A small model that answers yes/no questions on an image's attributes, trained from scratch.
Model: encoder activation silu, encoder depths [6, 8, 11, 6], fusion encoder width 128, fusion encoder norm rmsnorm, fusion encoder activation silu.
Training: nadamw at rate 0.0016, 3700 steps.
Data: trained on analogue clock faces, 2.4 epochs.
Rows from block 18 of the image encoder of a small model that answers yes/no questions on an image's attributes, named by matrix and row number. Rows with one number belong to one channel. Each number is 500 + 25 x the weight over its row's rms, rounded and kept within 0 to 999. All counts start at 0. Numbers have three digits each.
After each channel's rows are labels from the 100 images, of 14976, where the channel reaches its highest value: "colour at peak" is the nearest of a few named colours to the mean colour under the peak. Only what is clearly more common there than usual is listed. The data: analogue clock faces. In brackets: how many of the 100.
# conv1: bottleneck pointwise conv (encoder.blocks.20.conv1.weight, 128x320x1x1), inputs 0-63
# conv2: growth 3x3 conv (encoder.blocks.20.conv2.weight, 32x128x3x3, transposed, each kernel summed), outputs 0-31

conv1.126:478525506501478449426495480474489492538491514555518469502511468487470527498528501479524542513503495507493457489504508513475503472496473520518495535557524485493460527488469487533523487488527535
conv2.126:503513479508496502473507569473483525507514502525552483492476471515479500562516484507495529502528
colour at peak: black (52)

conv1.16:522522490477516477440506463507464528517477498472504520520476516526501544504508483514493511507512492485504465504500554492543500515516478503485489486487481558522504521573480519524496517490453479
conv2.16:510515480483466499504490492540508492506495484491496495431534503473504512521524444501465482478451
colour at peak: grey (100)

conv1.79:474504495514465520490522510474481517512465462535518501505523551520512486483484482510484554521494551477462522517515498555494537487498510533532477508550495474466498513488472515516479482480541499
conv2.79:513501561500540544508532519521485509525521500547478509520484496527521535500466487509492482535521
colour at peak: black (49)

conv1.92:494462500523526547490453526482561484492528498489483465503498476525473495508503495519530512511475457474487504539514502526528535445486477492472504492506515475499495507459508497461512458499499526
conv2.92:528479472487514475442468497476511482519480515524491479467480484498506534473524492459550473487508
colour at peak: grey (99)

conv1.19:498536517510544476504496507536505517526459522510478506518503488483511539478517480507456489502522513483462502495490550485535498502536479523481473483472461515544496454529527540536504513514512490
conv2.19:497503468516488503456451516518517478491499445513509496485492461511489486538530465494474515507449
colour at peak: grey (99)

conv1.30:502504473528496520485489436503486464503438487505497487512499462528509467480432486456528528512455463467523463490538508529530519494497518488496531536486518435481515498472497524500496488466469540
conv2.30:521517511523501438502476531489484492500508523484543532480494495508477488451551507536514532486513
colour at peak: grey (99)

conv1.44:475497497542523489478421482469536519482473487519503506496490501493442533555494489493487527515500486490499534510469506508474513504519506505517491473503485506471448497506503495455485459488497514
conv2.44:471468499446457541508538472473498490505522510519473494526487497527470526476475468488475484501523
colour at peak: black (38)

conv1.74:487506492525471477458574526483463493460445477546453490486476489514481511509524483470477496523560463504454510498526497530485471504523505489515453481488497486510487474487507459477521486474499510
conv2.74:480449530475477493531477515509478453501537481477522535496463508546533505499478525501480513502486
colour at peak: white (41)

conv1.24:473511528484504458448502494483468516512448538514495514510503476511491514494511498515462484487501514462481466507532531431478480503516465496534512501520476538517466483493530513544522479519544529
conv2.24:467457477477455494488458490490504507503505491490483457454497489476469475478543487530463495512492
colour at peak: grey (100)

conv1.46:497463492485461449474489511495467508455442465489451506505521507488498495471505462440469484519502520510519542522506542475496520520472500520485499519547494486501501505450522483522504488511517510
conv2.46:489510495503486530474542485467533540523544497469508530553511534521473484478471517509485503511517
colour at peak: black (42)

conv1.118:460501507504469477479566476516488463529483485526515522526493531523521457510478478481474511483530578500501507482500446481527504481468507473520520494521493487504524508514485504489546496457481501
conv2.118:494472533518519555556519546511484500517482487495526551500514523481527499507506506522511499524535
colour at peak: white (47)

conv1.45:500498517500524473489519463518505502539483542487543490516460508485474531503503482491491487503467475527506462484508538482507481484521490525518476528492482550569563474531468585530487489512474521
conv2.45:500475492532505495503471557532518476525509544505489505476470490510496522534541499469477515448499
colour at peak: grey (100)

conv1.33:544568477458485501487501522490508510568504497508494527488483481504495468505487468510497496526469500527478489465471484559487504476526531498520531537478499501493547534507514503496499516475486519
conv2.33:481473453542509485519510475512522504505443508494492565509490504515505525511466462506484479477491
colour at peak: grey (100)

conv1.25:504482510416482510516495502537458515487509517510508481515526516516443555490511486502478525507471530502532589500532474449493514543495520559552490515515483514487491492504487465496528503498499515
conv2.25:548482539479518530496512483477503520500516493473486509567489490518538476532455514509522525502505
colour at peak: black (43); white (35)